{"dataset": "short pieces for a synthesised band: melody, chords, bass and drums", "norm": "groupnorm", "widths": [48, 96, 96, 96], "beta2": 0.99, "lr": 0.0026, "steps": 9000, "batch_size": 256, "epochs": 88.5, "warmup_steps": 450}
Rows from block 9, named by matrix and row number. Each number is 128 + 32 x the weight over its row's rms, rounded and kept within 0 to 255. All counts start at 0. After the name is the row's rms in percent of the matrix's.
# emb: conditioning projection (model.mid.2.emb.weight, 192x192), inputs 96-191
emb.31 120 [138 186 146 188 144 162 137 201 131 115 128 193 192 195 131 186  94 128 128  98 128 116 128  91 145 122 128 132 149 138 112 148 122 123 152 128 128 115 115 128 141 179 128 119  86  98  90  93  83  92 201 113 128 172 128  94  90  91 140 128 115 128  85 134 121 192 188 117 128  54 215 139 128 149  89 103  81 220 222 128 140 128  90 111  80  69 128 123  91 149 196  67 172 138 128 212]
emb.32 101 [182 128 128 170 131 130 119 111 128  72 128 108 236 198 128 128  95 124 128  83  99 169 135  97 133 163 158 128 128 102 104 188 128  84 148  85  73 119 128  46 101 128 212 197 128 127 150 128 128 128 113 128 128 144 146 165  72 173 178 128 128  62  77 128 128 126 204 177  69 149 128 128 128 128 161 155 167 195 128 130 128 114 128  69 128 210 144 128 131 194 147 128  73 128 128 128]
emb.33 108 [141 128 123 166 128 128 183 128 128 112 153 220 167 109  63  97 128 137 128 128 109 151 139 128 133 104  72  89 128 152  61 146 110  99 129  97  86 110 139 105 137 117 139 191 128 118 128 169 128 128 102 128 168 128 145  93 156 146  96 120 128 128 108 179 128 111 128  50 128 123 152 128 159 168 128 128  80 196 155 107 195 128  97 125 130  85 128 140 128 128 141 128 176 128 128 128]
emb.34 103 [128 149 128 204  86 128 159 128 173  86 118 128 128 163 189  81 140 128 128 131 133 152 109 159 142 176 193 128  30  95  89 110 128 169  56 174 124 104 181 128 128 128  83  88 116 128 160 138 128  95  94 128 128 128 136 128 183 133 128 128 148  53 128 186 128 120 122 167 128 144 128 128 166 136 194  74 126 255 168 155 138 132 127 108 173 116 128 147 169  57 128 102 151 128 161 128]
emb.35 124 [128 128 129 235 128 128 121 192 171 128 152 102 151 136 128 135  98 128 134 147 128  95 128  98 183 145 128 128 164 157  80 128 114 174 128 128  66 128 175 123 119 128 206 130 107 122  87 128 120  98 133 128 157 128  67 144 161  31 128 128 146 128 125 128 130 109 116 123 128 105 134 128 111 207 166 145 128 255 114 128 137 146 137 140 113  89 128 128 190 132 126 163 211 137 127 240]
emb.36 103 [136 149 128 156 128 151 128  62  42 128 115 183 105 128 112 114  85 169 128 146 171 128 101 124 128 128 214 128 128 128 115 174 128 114  73 119 185 157 128 150 123 128 126 128 102 128 122 109 128 113 128 128 128  93 157 175 191 163 128 188 190 100 128 128  99  98 128 128  81 128 128 128 152 196 108 168 128 200 128 114 191 128 128 104 128  74  94 128 128 128 128  50 213 128  98  28]
emb.37 106 [102 104 167 128 101 139 151 225 204 122 128  88 134 128 126  99 128 128 191  99 100 163 149 128 128 168  91 128 226 117 105 128 190 133 215 160 122 134 128 103  81 128 192 242  83 106 128 166  92 123 128  88 174  75 110 128 134 128 128 118 117 128  81 122 128 178 138 103 119 105 128 168 113 128 109  89 151 229 113 111  73 102  99 134 128 142 144 128 128 146 159 128 185 128 164 167]
emb.38 115 [140 128 176 183 145 112 146 128 132 125 157 165  75 128 139 144  97 128 187 128 114 184 166 107 181 111  82 187 128 111  59  74 128 167 108 116 141 122 128 128 132 128 128 159 135 109 128 138 137 193 119 110  94 125 104 128 144 128 152 162 149 130 128  63 170 157 128 114 135 123 106 128 136 131  74 128 104 196 128  83  96 132 114 131 128  86 131 185 148 144 128  29 128 141 146 212]
emb.39 125 [162 128 162 171 110 136 128 128 255 111 145 163 129 209 128 128 128 117 147 128 105 160 178 107 139 102 101 148  97 168 158 107 128 102 105 132 101 128 128 156 128 109 161 127 136 115 102 138 128 127 170 122  89 128 128 128 128 128 102 106 128 121 108 166 148 127 135 128 128  84  68 128 139 128 173 128 128 207 158 128 118 128 128 105 170 128 110 156 146 128 169  97 113 128 157 255]
emb.40 137 [128 129 107 176  68 128 128  96 141  75 130 128  99 208 128 104 120  93 136  85 128  95 166 123 128 148 128 161 128 134  71 123 128 101 143  91 128 173 128 130 125 127 147 157 122  91  90 114 128  19 137  71 128 128 153  71 114 120 107 108 173 123 128 105 152 199 108 184 112  95 100  84 121 128 128 176 128 233 156 114 111 128 100  90 128  84 128 128 145 124  87 110 188 128 128 225]
emb.41 117 [111 178 127 175 128 114 127 201 191 110 141 128  73 205 255 128 115 109  97 130 115 128 128  68 128 124 128 147 208 157 128  81 167 156 231 126  90 128 149  78 105 102 128 172 103 128 144 143 154 105 166 102 128 145 105 170 166 128 128 128 115 150 128 139 121 148 126 128 140 128  72 155 128 128 204 128 134 205 128  86 178 124 128 112 177 112 171 118 119 128 126  96 181 154 128 188]
emb.42 069 [150 128 128 128 114 203  83 128 123 154 128 159 128 106 128  73  91 113  97  79  97 128 133 151  80 104 171  87 128 159 128 128 155 128 104 162 189 128 128 195 128 128  45  81 128 128 128 129 128 110 138 175 161 102 115  69 124 170  99 160  94 128 186 115 128  78 152 128 128  90  62  91 128 156 151 128 135 128 128  68 153 128 107 106 118  22 128 188 138 146 110 126 195 118 162 128]
emb.43 088 [173 122 132 168 126 166 128 128 128  62 106 168 175 118 128 101 128 128 174  84 155 111 151 128 102  71 160 150 155 128 167  89 128 128 197  81 128 128 110  53  78 148 128 211 128 124  35 128 162 112 128 128 166 118 128 128 128 129 107  56 192  75 109 175 100 162 166 128 128 130 174 150 118 145 113 151 128 151  82 128 148 128  84  90 129 135 112 190 128 165 185 128 134 128 128 128]
emb.44 162 [128 151 165 154 128 187 139 128 250  84 126 179 136 169 212 133  84 128 128 128 110 135 163 128 146 101  87 190  73 128 128 106 128 162 151 128  96 128 100 113 126 102 126 139 128 108 114 109 108  94 141 101 132  99 122 173 128  90 128 131 127  98 115 151 128 197 114 163  92 128 129 128 128  95 154 156 141 250 128 128  80 103 125  99 138 119 122 178 110 128 176 134 193  94 128 255]
emb.45 104 [121 133 135  93 128 177  89  87 162  97 117 155 147 128 220 127  83 128 176 166 128 172 166 108 161 137  86 128 128 165 135 128 135 147  98 128 128 100 128 128 128 108 135 142 100 100 128 128 128 129 128 103 151 115  89 129 119 157 122 188  88 106  76  54 128 152 205 128 126  68 191 105 189 135 128 128 128 128 128 138 157 128 119  95 128 128 106 178 153 128 108  30 163 128 128 232]
emb.46 101 [128 119 128 128 128 111 133 131 204 103 128 128 103 161 128 128 115  87 164 128 128  87 173 173 128 128 129 166 205 168 124 162 128 120 167 147 128 107 128 158 185 159 165 128 104 108 128 134 154 128 125 128 141 186 179  85 155 128 128 145 101 114 150 102 103  65 209 128 128  54  89 128 123 128 128 128 128 128 174 103  85 176 164 122 168  84 139 104 116 152  69 128 128 128 130 189]
emb.47 095 [ 90 128 128 255 114 173 147 102 116 147  79 126  99 128 102 129 128  75 129  98 128 128 119 127 128 126 143 128 148 121 128  58 128  67 207 142 128 113 148 145 103 136 128 150  85  74  80 126 164 128 201 111 199 143 142 120 128  91  83  54 128 130 143 128 128 128 151 128 103 106 152 128 128 174 156 128  80 128  49 128 141 128 128 151 149 138  53 120 120 147 128 102 199 128 153  94]
emb.48 110 [129 128 128 188  99 128  95 128  31 132 211  95 128  86  53 143  78 132 108  70 128 109  96 151 128 174 128  78 128  90 131  95 182 128 154 111 103 128 126 129 127 128 128 128 151  99 131 191 157  61 128 124  78 103 128 128 121 128  83 108 110 117 128 116  82 238  90  96 118  87 142 124 128 135 107 128  42 128 105 158 128 135 128 105 128 102 121 128 128 128 128  60 128 128 143  44]
emb.49 103 [108 153 106 198 128  34 178 127  76 128 128 192  93 128 204 145 139 156 128 138 147  88 128 128 128  79 128 122 200 141 146 127 128 155 125 128 183 117  88 128 129 152 128 191 122 114 128 128 137 198  62 119 128 128  72  58 126 130 106 128 128 102 195  84 102 128 128 133 138 140 167 163 128 145 128 128 114 135 128 128 171 128 103 101 190  88 183  85 128 167 138 140 166 128 164  77]
emb.50 107 [128 149 137 128 113 186 128 128  69 158  61 209  86 160 128 152 128 130  88  91 128 128 181 128 160 128 140 172 172  75 128  79 145 157 128 128 105 128 123 153 156 125 128 153 128 113 139 137 127 160 137 128 128  45  71  79 164 128 161 123 109 128  93 128 132  95 128 128  93  99 121 145 128 198 128  86  59 166 142 128 128 128 131 128 128  81 128  98 106  81 123  30 141 128 128 244]
emb.51 140 [123 146 177 211  85 119 128 161 254 109 128 214 151 128 163 127 128 109 180 128 113 176 146 128 128  97 128 147 118 128 128 128 117 123 130 163  92 116 128 128 112 128 165 133  94  94 128 109 116 128 128 106 128 118 128  85 106 128  92 124 134  77  98 107 127 166 154 128 120 128 128 171 128 103 165 130 111 212 196 128 199 157 128  88 128 136 148 128 118 171 133 103 181 128 157 255]
emb.52 086 [194 128  86 238 128 128 111 128   4  97 128 166 128 128 128 107  80  85  98 167 129  93  64 128  67 128 162 128 203 113 170  86 136 138 128 122 184  93 128 128 128 147  51 128 101 109 140 131 128 106  59 151 128 121 145 173 159 129 128  77  88 184 194  89 128 131 133 153 128 128 128 128 128 128 128 158 161 128 128  80 117 152 135  81 177 201 128 146 154 198 128  95 161 128 128 128]
emb.53 129 [ 99 158  98 213 132 157 110 200 107 128 128 128 128 128 168 128 123 108 115 128 143 124 108 103 173 135 131  44 128 115 173 128 148 136  76 100  82 128 177 122 152 128 104 159 128 128  90 128 128 128 132 128 168 128 101 155 128 167 123 153 109 120  75 128  97 150  81  58  80 128 215 207 128 128  78 128 100 154 136 128 107 108 134 125  80  51 114 132  95 219 186  79 233 150 137  49]
emb.54 099 [ 97 146 172 150 129  93 128 186 121 140 128 153 128 162  81 118 153 128 107  85 160  89 105 132 128 110  91 128 109 128 118 128 139 150  79 106  57 150  84 150 128 128  74 119 117 174 117 110 113 150 145  99 128 128 115 164 128 102 128  93 150 128 123 151  49 128 128 128 156 100 213 171  98 128 120 126 128 224 101 128 140 113 137 128 128 165 112 128 166 191 141  81 128 101  96 172]
emb.55 094 [ 87 152 146 128 128 155 142 185 131 137 150 165 199 189 147  93 132 128 128 128 169 101 128 128 167 128 104 157 192 133 128 150 109 151 128 150 104 128 100 128 133 138  78 182 128 129  84 128 115 136 183  85 177  94 129 108 128 147 104 160 144 126 162 115 196 128 192 128 130 117 124 153 150 137 142 156  88 228 158 130 135 128 128  79 128 110 128 128  78 128 138  75 135 128 101 128]
emb.56 088 [123 128 109 131 128  82 138 111 128 136 171 159  69 124 195 187 160 133 128 167 127  99 154  97  74 173 182 128 128  98 131 124 128 128 128 126 172 114 149 113  85 128 145 158 128 111  81 101 128 101 128 108  51 142 167 128  89 103 110 109 128  85 128  70 148 160 128  86  80  79 124 140 105 128 128 186 128 147 128 128 206  95 147 107 151 159 156 193 136 115 128 128 180 103  94 192]
emb.57 146 [119 128 117 147 122 128 147  94 255 112 128 102  94 143 189  88 145  80 128 182 121 128  96 160 128 122 185 164 128 151 128 151 128 159 128 128 185 128 128 131 150 116 128  91 111 144 128 128 167 173  99 133 106 128 128 134 128 103 124 176 115 179 128 121 143  98 127 230 133 144  80 128 128 125 228 181 125 190 155  71 128 128 126 130 157 152 128 159 138  83 128 246 132 128 165 182]
emb.58 127 [113 164  95 131 116 128 128 154 164  91 195 166 128 164 186 128 120 110 110  97 120 122 102 128 128 128 207 126 160 139  95 131 128 129 192  86 128  94 191 128  88 128 212 124 118 128 135 156 108 118  83 106 130 161 128 121 128 128 128 128 128 128 164 143 153 205 191 118 149 155 180 140 134 113 111 114  96 228 104 153 134 128 123  98 128 128 128 103 140 254  81 148 174 128 162  93]
emb.59 090 [135 128 128  92 128 156  89 108 128  88 128 128 128 166 167 193 109 163  78 128 128 188 171 128 128 116 128 147 188  96 128 158 118 154 196 128  81 146  54  89  99 128 128 128 114 170  81 154 129 128 147 128  94 128  68 114 134  95 174 152 128 196 132 128 106  70 128  90 128 128 161 178  99 185 125 128 176 205 151 128 128  98 128 145 128 118 128 138 100 124  78 128 128  77 127  96]
emb.60 131 [132 128 148 187  75 182 128 128 128 102 171  99 157 160 160 134  76 165 139 150 147 104 146 124 128 128 128  85 186 114 128 128 178 185 128  89 101 217 128 128  94 157 128 103  93 125  90 128 118 128 158 128 139 128  94 110 128 128  73 128 128 128 128 128 128 190 182  43  87 102 171 177 113 185  87  71  77 220 128 124 187 151 124  90 128 128  98 160 128 174 128  84 147 106 116 128]
emb.61 135 [128 128 121 229 102 159 128 181  83  99 179 148 170 128 128 128 105 135 149 152 138 153 124 128 128  96 132  83 177 101 128  79 100 163 201 120  78 102 128 110 108 183 163 129 128 128  81 153 117 153  85  73  93 128  85 128 137 128 147 121 136 104 128 128 128 110 102 117 111  90 128 173 161 128  87 122 138 222 155 118  93 128 126 109  57 112 106 128 115 213 157 128 131 115 105 128]
emb.62 082 [101  68  50 102 138 128 124 128 106 128  97 226 154 156 223 128 140 128  53 136 103  59  59 128  93 128 134 118 128 123 128 128 128 112 121 175 128 128 123 128  87 128 138 163 149 110 128 129  87 128 189 128 128 150 127 168 158 150 107 105  60 128 109 117 128 148 128 115 128  83 128 118 128 186 110 132 104 218 117 101 128  82 106 179 128  74 160 128 118 124 128 128 128 158 183 100]
emb.63 099 [128 128  96 242 122 128 128 128  40 104 135 101  82 128 208 106 114 128 115 141 128 105  58 128 119 148 128 147 128  96 147 128 171 176 184 128 130 102 128 119 128  89 196 181  76 110 128 159 171  88 188  91 101 136 118  86 180 128 139 128  86 128 134 109 128 172 128 128 122 128 142  60 100 165 143 102  79 211 128 128 226  94 128 128 128 128 131 157 128 159 128 131  82 119 128 103]
emb.64 101 [128 128 128  57 140 159 134  74  76 128 142 128 144  64  90  91  99 146 168 128 177 142 128 178 128 128 139  81 184  96 128 128 128  86 255 128 101 128 101 119 132  64 211 144 116 157  87 159 124  53 120 165 185 128 174 128 128 155 150 128 125 206 128  97 157 143 189 146 125 128 107 128  79 121 137 164 112  82 112 104 177 143 120 114 112 135 196 128 128 187 152 174 168 132 106 128]
emb.65 091 [ 72 167 108 111 128  58 198 114 128 128 154 128  57 196 135 139 157 156  34 113 159  83  63  96 107 128 128  98 144 128 128 119 128 177  76 193 129 128 131 180 128 128 128 128  85 128 151  81 147 173 110 128 121 107 130 139 138 128 125 130 128 128 137 188  83  67 141 160 128  77 164 101 109 142 149 178  98  64 128 128 170 145 140 151 111 161 128  99 105  33 197 134 128 128 150 128]
emb.66 088 [150 128 128 155 116 126 128 128 128 165 128 232 173 145 128 104 128 128 130 128 128 128 159 128 128 155 128 128  25  80 139  93  90 224  83 212 108 128  88 107 202  83 128 146 128 114  99 128 128 124  82  99 128 129 128  97 128 109 191 128 145 128 128 128 128 128  87 128 101 128 115 128 157 128  99 132 100 195 139 128 188 139 137 103 128  21 128 128 117 146 161 119 175 128 128 195]
emb.67 108 [118 128 194 125  91 128  78 178 128 107 134 112 128  76 183 128 112 120 199  49 111 128 154 128 146 142 128 107 128  94 133  96 152 138  67 128  30 128 107  90 100 166 128 128  84 104 128 128  99 148 128  96 118  73 108 121  94 158 128 128 103 140 181 129 128 128  84 128 128 128 128 228 128 128 123 133 130 244 197 128 133  97 100 144 101 117 128 127 121 128 114 128 186 128 145 185]
emb.68 096 [123 180 128 128  97 128 153  95 134 128 128 146 163 204 212 143 140 141 128 168 107 170 168 128 128 139 128 150 155 127  92 151 115 128 180  76 128 109 122 145 128 105 128 114 121 133 104 128 109 100 128 121 157 128 128 128 204 169 146 150 152 128 108 128 177 157 160  85  95  66 104  97 174  77 191 128  72 226 168 109 176  83 128 162 148 148 164 104 171 128 205 128 209 136  87 200]
emb.69 096 [137 140 128 153 120 125 128 132 128 128 100 204 188 127 128 128  95 128 163 128 128 128 101 128 128  96  29 103 181  89 128 146 125 131 128 139  77 128 128  70 155 147 128 106 128 128  78 128  98  81  84 128 128  66  81 128 122  77 134 128 128 103 116 128 128 128 176  49  75 102 141 187 116 126 112 100  67 219 128 141  91 128 133 125 144 200 128 163 105 175 192 148 200 117 128 116]
emb.70 088 [ 65 128  99 158 128  51 140 128 120 128 128 172  68 156 176 161 113 145 151 136  57 151 163 128 133 159 178 145  57 174 111 109 129  87 128 121 143 128 128 185  85  79 178 107  95 128 129 128 127  91 151 178  76  98 122 111 128 128 154 133 178  80  62 117 117 126 128 128 185 114  97 162  91 128 111 127 142 145  83 122 152 111 111 154 150 158 152 123 128 112 172 140 128 128 128  35]
emb.71 112 [149 171 161 169 128 138 119 130 192 144  80 228 136 189 227 128  92 126 128 114 132 140 128 182 128 136 128 135 129 161 163  99 169 129 101 130 146 190 120 128 158 128 128 103 128 148 128 117  95 128 158 128 141 128  66  66 169 140 128 167 178  86  81 102 128 128 122 128  93  49 128 144 122 175 128 140 112 247 128 128 156 108 128  83 128 138 128 145 152 114 157 147 217 113 128 219]
emb.72 114 [ 90 128 128 255 128 128 180 172 159 131 118 128 167 226 158 117 109 128 128 128  85 108 119  96 153  95 164 114 134 152 163  93 218 128 128 128  76 143 128 141 113 128 100 189 128 128 157 128 113 163 128  96 188 128 119 102 128 128  97 127 163 128 128 128 128 128 128  74 122  81 145 128 128 163 128 128 128 187 179  82 117 103  90 114  85 128 172 103  81 167 128 128 219 128  98 146]
emb.73 102 [136 128 141 128 128 107  83 128  66 128 162 104 204 185 129 128 128 107 171 128  90 133 113 206  96 128 128  85 217 128 128 119 128 146 128  97  76 132 110 122 128 199 186 151 106  97 161 128 133 128 123  75 128 128  69 128 121 128 107 113 124 119 128 143 128 128 128 101 105 128 207 169 124 119 117 122 127 211 128 128 147 128  97 134 128 128 135 137 105 128 128 149 170 128 146  95]
emb.74 103 [128 184 115 209  93 150 130 128   0 159 128 128 128 102 157 128 128 121 128 128 150  73  90  92 104 111  87  71  54 107 191 115 113 160 167 128 128 181 107 108 137 178 145 128 121 166 128 102 106 137 117  89 140 128  18 135 167 128 168  79 166 128 166 186  99 153 133 136 128 123 153 123  99 176 116  97 124 130 129 128  90 118 158 133 130  97  83 119  74 128 147  96 128 139 128 128]
emb.75 105 [128 128 128 173 128  88 128 169  80  80  94 176 128 150 191 127 136 128 128  72 128 128 128 130 117 144 137 118 158 128 128 128 117 128 197 128  76 129 171 128 112 128 189  95 128 128 100 175 108 128 132  69  98  97  56 128 128 123 128  75 116 196  92 128 128 128  97 128 128 128 173  91 128  82 118 128  87 206 181 128 125 128 101  99 143 128  57 177 128 114 233 128 195 183 128 150]
emb.76 096 [ 65 128 152 128  81 128 128 128  56  93 128 143 128  69 144 126  76 128 140 128  94 116 128 106  77 128 117  54 136 105 129  96 128 128 128 102 128 128 155 123 128  87 135 128 110 128 112 144 119 105 128  94 174 125 128 152 149 108 106 100  69 128  96  68  82 128 146 131 129 128 128 169  85 167 200 124 115 172  54 128 183  79 159  90 128 128 204 192 165 193 128 119 128 128 164  43]
emb.77 100 [137 130 128 147 112 167 128 128 161 131 128 224 141 128 147 128 103  99  83 128 128 151 160 128 128 128 128 102 156 121 166  91 179 128 128 135 111  98 147  73 128 128 128 179 122 116 146 128 128  66 157  86 106 128 128 158 128 143  86 136  47 121  77 190 128  91 128  71 128  72 118 148 128 128 107 146 128 191 126 124  65 125 149 148 128 172 128 119 128 128 166  83 175 128 106 179]
emb.78 082 [158 196 137 118 128  53 128 216 159 139 163  97 168 128 137 140 128  89  57  59 128 128 156 117 104 128 127 146 128 128 130 168 128  95 190 128 103 128 191 128 127 128 116 128 118 128 119 128 108  96 122 128 128 176 128 128 168 102 128  98  51  65 153 128 128 177 172 128 176 145 128 128 128 156 140  69 133 161  93 168 122  95 128 162 159 141 128 198 168 205 128 128 128 115 135  94]
emb.79 112 [146 144 128 128 155 121  79 116  18 153 115 118  93  75  71 140 105 143 128  72 128 144 133 128 128 128 142  96 128 115 123 128 129 122  91 128 128 128 114 113 135 112  99 128 117  91 162 179 103  28 128 128 124 106 141 128 192 118 158 128 128 128 144  59 128 128 140 130  94  95 107 113 128 185  98 111 128 128 128 105 128 128 104 118 108 128 117  89 202 165  68  48 127 113 100 128]
emb.80 108 [138  98 147 177 102 148 128 168 255 121  94  90 101 148 150 158 142 128 128 109 128 128 150 128 126 128 123 128 115 128 134 121 130 124 128 150 169 128 128  91 126 141 128 178 128 154 168 152 164 128 145 128 125  89 150 128  97 136 140 128 128 109  36 165 147  94 128 128 157 128 128 128 172  87 165 128 138 225 177 111 128 128 104 115 128 128 126 119 128 128 241 113 209 117  98 128]
emb.81 115 [144 128 196 190  83 128 127 128 255 107 128  76 128 149 170 125 151 128 128 104 128 172 171 172 122 131  89 194 128 128 103 118 171 142 128 135 128 169 128  81  87 158 130 145 144 128 125 128 128 128 128 152 123 128 152 128 128 128 128 128 128 129  64 128 128 136 157 126 128 105 151 128 116 128 170 128 128 213 141  87  77 128 128 115 149 125  93 128 128 136 128 122 128 141 179 170]
emb.82 095 [157 128 140  87 139 131 128 128 143 128 130 176 120 175 254 141 167 128 149 201 128 122 128 128 128 128 128 176 128 136   0 128 155 113 156 128 153 131  99 128 168  95 136 135 128 128 163  98 128  91 128 158 128 128 162 128 115 173 128 134 128 152 175  41 159  53 132 128 128 122 152 128 128 128 128 128 142 125 128 104 128 121 104 128 128 117 152 133 187 128 135 128 128 129 153 128]
emb.83 088 [128  97  74 212 152  88 156 119 148 128  94 236 133 167 128 128  99 128 128 128 145  85 128 128 130 128 128 146 128 128 128 128 124 128 151 132 212 124  93 128 148 128 116 103 128 128 109  92 128 128 168  95 195  94 117 129 170  98 128 210 128 128 129 128 104 128  66 215 128  76 128 128 193 128 128 128 143 194  99 115 151 128 157 176 149  78 128 105 128 104 173 124 158  34 128 151]
emb.84 088 [128 134 110 178 119  70 128 128 199 128  87 170 120 146 230 133  70 158 128 115 112 103 190 128 166  70 128 128 128  79  97 166 128 168 163 114 128 128 128 128 134 122 128 101  96  85 169  85 116 128 162 112 171  79 128 156 128 101 153 182 128 124 161 101 128 167 174 128 124 115 128 207 120 108 128 184 103 193 176 128 128 128 118 103 128 128 164 111 193 128 106  60 128 128 128 183]
emb.85 089 [ 92 130 128 137 128  87 158 105 128 128 154 174 110 130 128 128 128 128 131 100 126 164 186 119 223  53 128 128  47 176 138  80 178 125 100 116  73 183 183 107 147 128 108  98 128 128  97 113 170 128 168 109  99 162 128 128 131 131 128 195 173 128 128 167 128 117 127 128 128  89 136 128 126 135 128 105 128 128 188 123 104 107 109 164 128 104 118 127  85 128 228  32  89 128 174 193]
emb.86 090 [113 143 129 141 138  99 128 128 114  69  97 128 155 141 128 144 128  95 128 128 150 197 128 101 128 120 101 128 128 113  66  64 140 108  20 128 111 106 128 150 168 168  87  93 147 128  86 171  58 128 169 128 128 128 140 128  93 110 112 152 156 121 128 128 185 126 128 206 139  60 128 134 128 149 179 181 128 190  47 128 117 130 107 128 128  68 128 128 136 165 102 128 128 128 128 195]
emb.87 148 [146 145  93 173 128 181  71 102 128 128  75 206 128 170 186 138 140  94 107  89 118 137 128 113 114 151 133 132  71 103  90  63 139 137 120 138 153 129 128 165 104 135 131 177 152  92 167 128 103 122 149 140 196 128 128  87 113  67 138 123 160 157 171  44  99 128 121 156 103  91 122 102 128 106 142 179 162 247 144 134 149 119 118 156 128 114  67 128 179 134 128 128 158 128 128 233]
emb.88 095 [128 128 109 162 154 128 165 128 128 128 196 128 128 197 178 168 128 128 127 137 128 128 151 128 128 164  74 151  87 128 145  47 128 128 186 104 141 128 111  96  82 144 128 128 122 112 128  73 128 128 157 128 138 127  39 128 128 168 128 126 145 128 128 115  72 119 118 128  83  92 128 128 110 153 128 128 130 195 180 155 103 127 141 128 128 128 128 128 128  95 183  61 139 146 128 255]
emb.89 107 [ 84 158 161 128 155 128 128 128  41 128 203 128 178 128 189 128 117 138 121  87 128 110 133 147 128 128 192 128 128 123 159 118 128 128  60 128 128 157 128 101 166 128 186 192  95 115 128 159 138 159 128 164 128 128 128  85 161 119 130  97 128 128 174 119  96 179 194 128  96 120 202 153  94 102 128 128  78 140 144 128 128 128 156 118 128 160 128  72 128 144 173 101 141 134  68 140]
emb.90 101 [ 88 128 157 131  91 124 153 128 128 158 226 187 118 128 128 108 128 101 123 106 134 129 128 132 144 110 121 178 191 106 104  99 175 107 128 110  87 128 144  93 109 190 113 209 114 128 171 209 151  82 188 111  78 128 141  84 128 105 116  89 128  82 131 128 128 125 128 128 106  64 128 167 128 153 155 119 111 179 197 101 163  68 123 111 125 128 128 128 151 128 158 100 234  64 128 154]
emb.91 130 [132 119  87  48 128 135 128 136  90 114 151 128 128  85  64 113 128 102 128 132 121 128 116 127  51 185  66  90 166 128 155 124 128 124 205 157 115  51 128 128 100 118 163 122 126 128 128 183 121 168 145 165 166 128 201 113 111 130 132 104 128 175 124 128  94 178 128  96 128 172 128 152  47 162 128  75 188  66 128 128 106 147 124 120  95 130 115 128 116 223  68 128 154 128 113  39]
emb.92 093 [152 128 124 179 161 185 121 144 128 144 139 165 128 180 128 128 154 112 133  70 102  98 128  79 113 174 138 128 128 128 147 119 148  81 128  87 128 128 131 145 172 160 147 157  81 128  77  79 165  93 156 128 114 166 128 128 128 128  73 128  86 120 128 128  80 174 153 128 128  71 107 213 184  98 128 128  77 207  75  95 193 128 133  85 128  51 128 107  86 108 166 128 191 117 103 153]
emb.93 090 [124 128 128 128 129  88 191  68 255 154 124 168 129 187 183  72  81 147 128 128 115 117 128 149 117 128 103 190 126 133 138  87 128 128 105 171  84 128 122 127 131 128 122 130 128  96  77 128 135 122 137 146 130 138 111 131 128 128 145 193 169  84 128 110  91 128 128 211 128 138 128 128  63 116  91 161 128 226 128  75 105 128 139  84 128 118 149 125 156 150 128  85 128  98 128 202]
emb.94 128 [149 128  91 201 128 128 112 201  32 138 173 177 166 184 128 113 128 167 143  88 118 156 127 128 127 160 186 128 158 106 128 128 158 112 226 105 165 107 138 123  83 128 191 105 144 106  67 185  89 117 175 150 123 107 134  96 128  83 138 150 103 135 131 130 128 202 126 106 128 128 160 123  86 174  79 128 128 160 128  84 154 128 137 106 138  70 129 138 128 163 128  63 190  97 119 128]
emb.95 085 [156 166 162 128 128 128 128 128  74 201 126 128 125  76 128 128 157 128 128 128  99 145  65 108 172 150 128 101 150 153  93 128  79  90  87 163 106 147 150 128 142 131  73 133 128 128 172  58 168 228 128 128 161 128 128 137 140 128 165 154 118 128 138  91 168 152  87 128 128 128 128 128 128 128 142 140 128 128 116  86 139 159 128 119 178 165 128 104 103 128 129 113 170  70 128 128]
emb.96 097 [ 88  58 168 128 145 128 130 128 128 115  92  95 143 128 128 149 164 128 130 134 163 131 102 166  82 149 128  98 128 128 102 128 128 137 181 128 112 133 128 128 152 127 184 121  94 128 128 128 128 159 128 128 128 150 188 143 126  95 113 113 169 128 161  70 100 155 128  86 121 185 167  50  98  96  90 128 128   0  65 103 129 128 132 128 152 107 146 128 160 153  89 128  58 168 156  97]
emb.97 081 [181 154 180  52 128 100 128  58 133  91 128 127  84 129 147 119 171 162 128 128 120 128 126 161  99  80 135 128 128 137  86  81 139  43 186  84 128 133 128 123 128 150  91 219 150 153 128 143 128 128 124 210 128 128 144  64 177 128 128  97 182 128 128  92 101  73 128 128 161 128  76 111 160 188 138 105 169  29 137 111 128 123  86 147 128 113 128 101  96 128 144 106 128  99 108 128]
emb.98 081 [118 128 110  65 128 109 166 128 128 160 118  49 112 128 128 111 128 147 100 186 115 144 132 160 128 128 128 128 128 168 111 128  92 128  93 147 136 128 109  72 131 128 106 128  92 128  63 102  89 197 128 141  85 122 128 128 167 142 128  97 128 119 128 161 128 128 128 121 194 134  71 128  91  81 128  94 128   2 157 128 104 128 128 147 168 128 119  83 101 134  61 128  41 115 128  53]
emb.99 092 [148 128 180 128 158  87 142 128 128 146 113 128 115  83  23  97 128 116 128 154 105 134 120 169 128 133 128 134 128 128  77 121 113  90 128 151 179 154 192  96 104  95  93 120 150 141 128  85 165 128  84 122  55 128 179 128 109 144 165 163 174  66 128  80 108  70 102  83 129 157 128  90  88 105  90 162 139  32  67 128  96 132 147 128 128 100 151 105 130 128 128 107 128  84 110  76]
emb.100 077 [128 124 124 128 194  57 205  68 128 140 128 128 170 128 164 128  80 128 137 139 128  82 128  84 157 128 128 124 128 128 112 121 140 177 128 163 143 128 144 129 203 119 128 159 138 121 175 127 128 176 135 128 128 128 131 173 155 164 128 128 182 147 128  88 128 128 167  91 154 161 139 128 128  97  92 118 128 143  91 133 128 204  98 110 128 192 128 166 158  88 188  62 172 128 128 128]
emb.101 104 [118  80 141 128 132  96 165  39 128 172 128 128 128  97 128 166 146 163  70 158 170 100 125 128  79 136 128 156 112 128  93 128 152 181  57 194 181  92 136 158 128 169  52 105 128 104 128 128 219 125 128 159 122 101 164 128  95 157 146 144 123 128 158  89 113 128  63 128 139 138 128 104 146 139 187  91 128  65 125 128 128 138 163 143 128 170 128 159 164  57 128 140  89 128 138  41]
emb.102 093 [101  64 160  63 155 181 172  87 195 117 116 143 128  76 148 128 128 169 110 130 114 119 155 128  90 128  66 126 152 128  79 145 141 128 128 167 115 128 128 128 136 130 150  80 137 164 128 139 120  89 163 130 177 180 156 134 141 119 111 152 108 150  93  59 149 133 122 118 150 172  79  80 121 128 114 112 164 128 156 149  80 128 128 128 128 128 128 130 128 128 106 128  63 128 128 205]